Rows from block 9 of a small spectrogram enhancement model, named by matrix and row number. Each number is 500 + 25 x the weight over its row's rms, rounded and kept within 0 to 999. All counts start at 0. Numbers have three digits each.
After each channel's rows are labels from the 100 clips, of 14976, where the channel reaches its highest value: "responds to" is what is common among them; "peak in band" is the frequency band that holds the peak. Only what is clearly more common there than usual is listed. The data: drum patterns on synthesised drum kits. In brackets: how many of the 100.
# conv: 3x3 conv (model.mid.2.conv.weight, 128x128x3x3, each kernel summed), inputs 0-63

conv.99:517524500526513515544535491513471525528545513491491533542515524513510523512497492500483478501513523519523480516530532470521491518482501534544509543525497483520542512494488508473486539495529507
responds to: open hi-hat (74); thin (high-pass) (32)
peak in band: 4000 to 8000 Hz (79)

conv.46:464496450537512495509527520467502492495503531519457497526493511523493494527558512474515547506490494494521525502474497512479497515510524507531494496512482514501489508530479531541488488534563507
responds to: pink noise (80)
peak in band: 0 to 250 Hz (99)

conv.116:510515514430484537535514488534539537521482500527494474519521487491504503483517527500524532528533524507499512533512516481480510539507466524522515474513481485513544515524535490534484547486441493
responds to: march (57); thin (high-pass) (39); pink noise (27)
peak in band: 500 to 1000 Hz (75)

conv.36:487509460569509509548516541562486511542515529520488496499535511516515513506525522517492522493508500512520498520525496500560506503523523524529517504516529536510519496522534512513535525504533525
responds to: mains hum (70)
peak in band: 0 to 250 Hz (100)

conv.61:513521529516487481527531528519510523503507475531535489497504504513529522494504515556506485478548523511507481521518517467539498461479520531488518507523544495513531504499508486488480521491494449
responds to: reverberation (95); text has "room" (95); text has "reverberant" (95)
peak in band: 0 to 250 Hz (94)

conv.113:497527472518521501565506509529544524532495524473503511516533524497500507520518497520450504517516501531511512507514476505524505531511533506585489515500534522505545492527497479482498556523532534
responds to: muffled (low-pass) (37); text has "noise" (34)
peak in band: 2000 to 4000 Hz (62)

conv.98:514521523525482517481489483515490507531533470492545527507521465498507490560485508490537486499527523495515473505521488499505521481493534509462501536495472460510542464487552545487521546475520506
responds to: thin (high-pass) (78)
peak in band: 1000 to 2000 Hz (37)

conv.57:527529523535539472522531524512511515513512523511506503506508477544497470552501512456487517501499511494481509499530527504518494532502543487576522506497485533482474529461490504509523495497511495
responds to: reverberation (71); text has "room" (71); text has "reverberant" (71); clap (66)
peak in band: 0 to 250 Hz (100)

conv.106:523497515504515494537550480527541520504487523522529559532503534487492495542560486539501528511536500504523493513507511505488495499517498527528509467498530524517531484515502498526431521516533505
responds to: snare (89)
peak in band: 4000 to 8000 Hz (100)

conv.14:513527520531480478530526473519531531514528538521531511497517462485515494548471524511540481501534502508529504534535507501516529487472497524534526530529521465525509497483549507542508506501485510
responds to: muffled (low-pass) (29)
peak in band: 0 to 250 Hz (100)

conv.90:490488517491454510487494522436530520517489482518501480514522529536512526479513517535527508528484484479512489493481501500521498500518487495502521504506523513504507489534464495485494503528486497
responds to: white noise (86); one drop (27)
peak in band: 2000 to 4000 Hz (61)

conv.31:534515533500503513533546528494554541542528534538545524493533538528532541506519508505523518508517512481536517517518539498522495504524466522514528509547479537527547474513538491497518544510516513
responds to: open hi-hat (73); thin (high-pass) (53)
peak in band: 4000 to 8000 Hz (97)

conv.34:545524536491518481554531509545513534524531528487540465490529531468530533515505523522508510515559523485500491526523522497513493480470502518557514516532509502514523491476502514490527515495490520
responds to: reverberation (81); text has "room" (81); text has "reverberant" (81); muffled (low-pass) (46)
peak in band: 0 to 250 Hz (94)

conv.5:556511548497460532493487521563498509509535478494563472522503525490486517479507535475532490520485534473535497517511529484487484493517523511516503532488469496521489557525534522510523500521523521
responds to: thin (high-pass) (30); pink noise (28)
peak in band: 500 to 1000 Hz (76)

conv.11:513515512523484508530527506444507518476470519544524468539495511514534552455519536527520511504513519499524519537512522513513546487485481521537537490521528501526487511518510457543492484528470479
responds to: white noise (54)
peak in band: 4000 to 8000 Hz (77)

conv.112:527496490517483488497510491545510511525469524540515460502530502533518538455492496498442445525469528516538498517507515492478507489514541517530524503492508481523512537500498463526472521527518508
responds to: open hi-hat (70); text has "noise" (35); muffled (low-pass) (29)
peak in band: 4000 to 8000 Hz (63)

conv.16:470492475490489498484513475517480534517507526555496502489509494527494482512520543488517544511518516516540542536534490545527503499503478546449511499510511482546533476523491486536501528468500525
responds to: pink noise (63)
peak in band: 1000 to 2000 Hz (54)

conv.127:532524516539532488546514514545506531538542541507536514524529513517502485535483504484488494515511495509528509544532517508552527502496514544529521548516504514527533516521522532498540543496512543
responds to: mains hum (90)
peak in band: 0 to 250 Hz (99)

conv.101:511521506537560526550539474526510532515528538518516531498511515550547542531488514504474507499487508538529512523512525502542485496492521524552498547529519489510514534521531510495493525493497517
responds to: muffled (low-pass) (38)
peak in band: 0 to 250 Hz (87)

conv.26:524489508524529499509528523538511518521494517533509556535515546519517509486553517524474553500517493504524516533499518518536500496536514541493529489524519566534531493515507519509511530504541519
responds to: text has "noise" (40)
peak in band: 4000 to 8000 Hz (88)

conv.17:492490490491504536493517535533540528522495533536491528476518498520491495530531522493500568527517503520505496506507485504508475541532513507480510491508497527512547501516495535528518545494537511
responds to: pink noise (55); march (25)
peak in band: 1000 to 2000 Hz (46)

conv.69:484521486482473512505495482535483497521526487513458528480526487503504502534505494462515465532507486468490478499505518479438521538450471488512534499491427447502531474517507541518498533519495523
responds to: open hi-hat (60); pink noise (28)
peak in band: 2000 to 4000 Hz (81)

conv.29:539513531478518461547531489548513543495524526520566464515499519476515524514483515495483451506538534523529512543541528505510504482500517538544513532540510488539489541500532481522486494506471519
responds to: muffled (low-pass) (49); rumble (29); pink noise (26)
peak in band: 2000 to 4000 Hz (91)

conv.121:516505508498498524461484510540473506466522471485494511521478488496476450527504500465504517545483507516499509509529519515491523553521508501448531505477466512500423502523502540526538432509522546
responds to: pink noise (86)
peak in band: 2000 to 4000 Hz (66); 1000 to 2000 Hz (33)

conv.94:515520523527474518478493545478505511536541488516527533479539517525512469513509460502479515542498485493515498494507516491548521575525525497487541498502512540502538481567537465507514545530527548
responds to: thin (high-pass) (63); white noise (26)
peak in band: 500 to 1000 Hz (30)

conv.48:528521528533463524518526522487505532523570535522515511465516488531491521566533506483505496524533510503537515502539540522502519513498502516514521540519491508518540480522497534500496547520517508
responds to: thin (high-pass) (79)
peak in band: 0 to 250 Hz (100)

conv.114:499490495498481495545538475533481523509501486500526436458523490516492522500516544495516481504542527491524492525519493500485496467489525537541517479529495445520508475507466518499506507538520492
responds to: bossa nova (37)
peak in band: 0 to 250 Hz (76)

conv.6:501506484539528515516527508553516521502498549541473550515501516534521512508549500511484553506513479512520506523514505523530501511530514526522521494523517527535509475506495530529512506503545529
responds to: pink noise (47); cowbell (35); muffled (low-pass) (34)
peak in band: 1000 to 2000 Hz (50)

conv.56:488517485529491561516506524489511502529473496509528434485542511519540551509531520495528538546515527469485498484480475491528504507501511481537527514489498500491536505520491497527532542522460518
responds to: white noise (78); one drop (28)
peak in band: 4000 to 8000 Hz (50); 0 to 250 Hz (30)

conv.25:534516531505511527551523524466514528532499506497520556497521529511496484494531486526498536507535495505530517535500510521523517526531489539556523490531515545542531475497524485488511525498544524
responds to: thin (high-pass) (65); one drop (27)
peak in band: 500 to 1000 Hz (96)

conv.104:506502513545491496535531524555482522500556538506510543528484523548511487542507535503544489521510486535522503525515511505544523535520517521495513517535522538516520515534523536509521522524547512
responds to: thin (high-pass) (44); pink noise (35)
peak in band: 4000 to 8000 Hz (54); 500 to 1000 Hz (32)

conv.50:510518482486486502543531494513496523524521496499476499525515489526494523540537535479535486517506528523534489500545532508434518501512503513549529543502493499517518510495506522505508523534545483
responds to: open hi-hat (84)
peak in band: 4000 to 8000 Hz (83)

conv.24:507550533496531523507473514442547505499497497501518535511507505491525521539496478551530504543513527527501511508516491535531543531514480501534501511492536519507502487502535519507512500498445518
responds to: white noise (73); thin (high-pass) (65); pattern: one drop (26)
peak in band: 2000 to 4000 Hz (91)

conv.63:495514489551530522515524542496482505517503527535493527522512520508508494509511485535515534507517521498499518511498497511583488523534514508507510512536528545519527494501552500534504522480511522
responds to: thin (high-pass) (54); pink noise (27); tempo: 70 to 80 bpm (26)
peak in band: 4000 to 8000 Hz (96)

conv.80:522516525519485524514499499519508530536566509524510499511542506521491504520542499487539546530523512468510521518518530500529516523485481510515546513488486507517538475522481532516536536521493538
responds to: clap (57); text has "noise" (38)
peak in band: 0 to 250 Hz (64)

conv.119:531502517471488475517516506518536535497452533510553488512486513524519546470494495542459467496508491543533510518517507501489510482505526520521498475497528506517511537509513415527454505504476477
responds to: crash cymbal (73)
peak in band: 4000 to 8000 Hz (82)

conv.45:555512519513507498504516503546473511515504498524497489512513512518510506492498536488475478507507552509512517523525548503486503526517513517543495510496491502516491564508514511521511508545564533
responds to: pink noise (55)
peak in band: 2000 to 4000 Hz (56); 1000 to 2000 Hz (44)

conv.38:509487480516501491546515506533504541533503526525484516553521531519509503518495525506498484538503499489526505517515504509538514537515519517565508512491533521521535497518517500531520543496512520
responds to: clap (59); pink noise (52); muffled (low-pass) (36)
peak in band: 2000 to 4000 Hz (64)

conv.10:541534528483514496549535512506513546507529519511528510504505483526486503548511491505519481507549493530538524530522541528468521513492538533528508519531496530541507536517516517527485520519511512
responds to: cowbell (40); thin (high-pass) (31)
peak in band: 500 to 1000 Hz (38)

conv.124:517509506478522523502501498552505506527495502525503474492530482486507491498511530488505519499519510492506513540531507485473488520534485531504550506524486470514523547476520520542504521511510521
responds to: clap (51); pink noise (35); muffled (low-pass) (31)
peak in band: 250 to 500 Hz (52)

conv.72:498512493543532486515526511462459506551508513521485537503542520515513474513473475513473501487524488474520470497490502469541493502507536499464501514530502515513565484481512538512480563500543516
responds to: ride cymbal (45); rumble (40); tempo: 80 to 90 bpm (29)
peak in band: 4000 to 8000 Hz (97)

conv.19:516524514502550511519525509536505532500532538556498562546494517526508500544531502505506524504506516507539515545513522521519536515522511537548509505533511527549498493510543519538523500504519533
responds to: cowbell (48)
peak in band: 500 to 1000 Hz (38)

conv.122:489503477527516537511506497549521515514543527533464532516505503508506512544514475483470542543510489526534523537490520536530491528505514539514495548513491508540518488531488551528522525489543540
responds to: pink noise (87)
peak in band: 2000 to 4000 Hz (60); 1000 to 2000 Hz (39)

conv.123:512508521479513511547538469509510543484514498542520497492503449528491471542450524478537485494544526536526511531533509515490535469468507530548513513552492471538493500504523519536520491490457518
responds to: muffled (low-pass) (81)
peak in band: 0 to 250 Hz (100)

conv.54:502502506477516531520501465463426525505497493536496548494502457520483468524483499455517509499520533486522515523518500503480543523479485524546511505533472475543488466523512543515520481497493521
responds to: pink noise (58)
peak in band: 500 to 1000 Hz (38)

conv.42:500511507521518463570526476495528510506503532556507505540508552511551556494539529535493488505514508506536511533501524509518542502507481524582529504533533533521485486513492489538514476535497517
responds to: clap (63); thin (high-pass) (42); march (27)
peak in band: 4000 to 8000 Hz (64)

conv.107:496498501505513508529520477458468494497509520522504483471504460549479473505512494450516511496500491505506529522483517518466518522466505526517556477549465479518482492525461512508490474544519495
responds to: open hi-hat (64)
peak in band: 0 to 250 Hz (89)

conv.52:522516521522502519498510543527519545528525530538511537525521516515512485541506517497513543542538492504523518529528515516548532537504501524479527511518518550546532471508508539515521534503534549
responds to: reverberation (62); text has "room" (62); text has "reverberant" (62); text has "noise" (42)
peak in band: 0 to 250 Hz (53)

conv.108:509537462530506507510522497537470486518480519490491501465524487522506512501515516466450487518495514535501516487508496503492537523512522496514509498498484473486532512528534502518495541523510515
responds to: muffled (low-pass) (32)
peak in band: 500 to 1000 Hz (64)

conv.3:492504507493484478533547450509548530501499520513531505484512470515496496514502502513500500505550507547531501522517496530482509465473483531495496495534486472528514464505492520503459508496501490
responds to: march (37)
peak in band: 4000 to 8000 Hz (53)

conv.62:536519517519492430518511482504525530525521520509512521520526504548476509512547489502459471508491449533544506495535527514503543499504510521524531499520521505514532491517500524496446538518511487
responds to: mains hum (52)
peak in band: 0 to 250 Hz (87)

conv.102:494481493459495497485508498519499501486448475519531503521490473493509497451422511506493498514503509497505480508519468479521474504504485514428514509527510496511541497479530447513493527445459507
responds to: muffled (low-pass) (92); pink noise (47); white noise (33)
peak in band: 4000 to 8000 Hz (100)

conv.23:508504501453512495495500495552511516530498463504544495527530485469508481498481508504511496513533507463540459548519490444457507506494512545479534487515503475527526502487537509526509524493466508
responds to: ride cymbal (38); pink noise (36)
peak in band: 4000 to 8000 Hz (60)

conv.64:516505516527517514540529496534539517496526564507494552523491543537535543525538485513504539492519466542507535521511518524528471520524447517544480490507501508517515511509492520539515512520556497
responds to: reverberation (64); text has "room" (64); text has "reverberant" (64); rumble (35)
peak in band: 0 to 250 Hz (97)

conv.97:464515439500493489498514522597502523540484516517467482535538500516494491505499520500479500502503495507512489513513481489522513486526523510471499504497528506506539526513527494522518548474480521
responds to: muffled (low-pass) (67); pink noise (43); white noise (31)
peak in band: 250 to 500 Hz (68)

conv.27:509492502479479475524517527491554518502442522523494498514489526542492521466515486551491482518498511536524495490497496519495504515523493499506477462535537535511519491491498402491475503514477502
responds to: crash cymbal (78)
peak in band: 4000 to 8000 Hz (100)

conv.100:495492477523476509505531546541512510509483527528496500475504524518507497514532533491472527528519503514508523497503480500513489523531549500487513470519520519489546497523493484503470549524528487
responds to: muffled (low-pass) (33); four on the floor (25)
peak in band: 0 to 250 Hz (100)

conv.32:499506520523518528494462524436504515524505498499512503515531532522494502514506459543522520543507522491490507493506488519551524517513499484512504516485537534496501467511481527479527499499455512
responds to: white noise (71); thin (high-pass) (51); pattern: one drop (28)
peak in band: 2000 to 4000 Hz (82)

conv.79:502479494510522506538517476541518518504449560522509547516501543523499517514535507515455546506517476492498509504498488518498514482510484513514497426492525516507527498529478486517454521509527482
responds to: snare (85); pink noise (39)
peak in band: 4000 to 8000 Hz (97)

conv.65:498509494517523512557527480556495518494485548507501533502501535534541552520542523529507520515521489502483474512519477485539494489502499512564506454540530476506525480484480512515493514503536491
responds to: muffled (low-pass) (49)
peak in band: 0 to 250 Hz (95)

conv.67:503498507520427518505506468484489523524537502524477489492524510547517549508526515519508468537488501537516502473526548507484514512493480485497526524486517448501538499554486499486490539504522486
responds to: open hi-hat (69)
peak in band: 4000 to 8000 Hz (64)

conv.0:491511499521501493485523489513475517521534510517512513467525462520452417542500475497517508508516501507523510523495505508507507498461536519437509540525517462520520491506487538534507518521503520
responds to: mains hum (55)
peak in band: 0 to 250 Hz (73)

conv.47:506513526476518508482520488488517522540530494515481547491538509483484513524537460533523544509533491503541505547490515505526496498496547549473512542492518520539535531511477532518491530489513545
responds to: pink noise (49); high tom (33); rumble (25)
peak in band: 1000 to 2000 Hz (77)

conv.84:525510510515527507528514512530536503503556553521490515529501512540504512560556483476520533482510476546511530503525526530494493530519445505526495493519479528509512479509490536515519515529532536
responds to: ride cymbal (41); pink noise (26); rumble (25)
peak in band: 4000 to 8000 Hz (57)

conv.82:475474480502502500537491524519538510513526497509528490549499536491500522550531550479549533498504513493533509503532501515494503495507539513553512528503490533524521497523505549540534507505521518
responds to: closed hi-hat (62); thin (high-pass) (54); white noise (31)
peak in band: 500 to 1000 Hz (32)

conv.41:431476450489510509459478532481518497513463490504496483528509524471519491490488518488555514550516499491480514512497442495501484505538524504500491514503487522508522519506513471504515508481509497
responds to: white noise (53); thin (high-pass) (50); pink noise (31)
peak in band: 500 to 1000 Hz (98)

conv.95:550540519536546506540539512540509518513522532486514526514508493477467491515526488503477525497531494515509517517511534531535511501524509519533513519501515521525513521517522525504511515495541553
responds to: reverberation (64); text has "room" (64); text has "reverberant" (64)
peak in band: 0 to 250 Hz (92)

conv.7:491509479495553511532523524489497530541514517516504573498532523489513475517533493487491556504522499501554507548534486514533514499531480542512516496518495556543528455515533499529531535477530533
responds to: thin (high-pass) (39); pink noise (26)
peak in band: 4000 to 8000 Hz (61); 0 to 250 Hz (31)

conv.12:505522530510511510480491525468521516515514504468537496487525513512508493518507527492527507561505499536513538472512510506518525559534506472450525509515517532476521522542518486486489523556516525
responds to: crash cymbal (55); thin (high-pass) (52); white noise (49)
peak in band: 4000 to 8000 Hz (88)

conv.109:519500503506501490526518489429527530530506503526485515482513519537491529471563477531484507490521483523553507527514534508490492510524506548528525507530516521536513533543488492512472517532523490
responds to: open hi-hat (68); text has "noise" (43); thin (high-pass) (32)
peak in band: 4000 to 8000 Hz (99)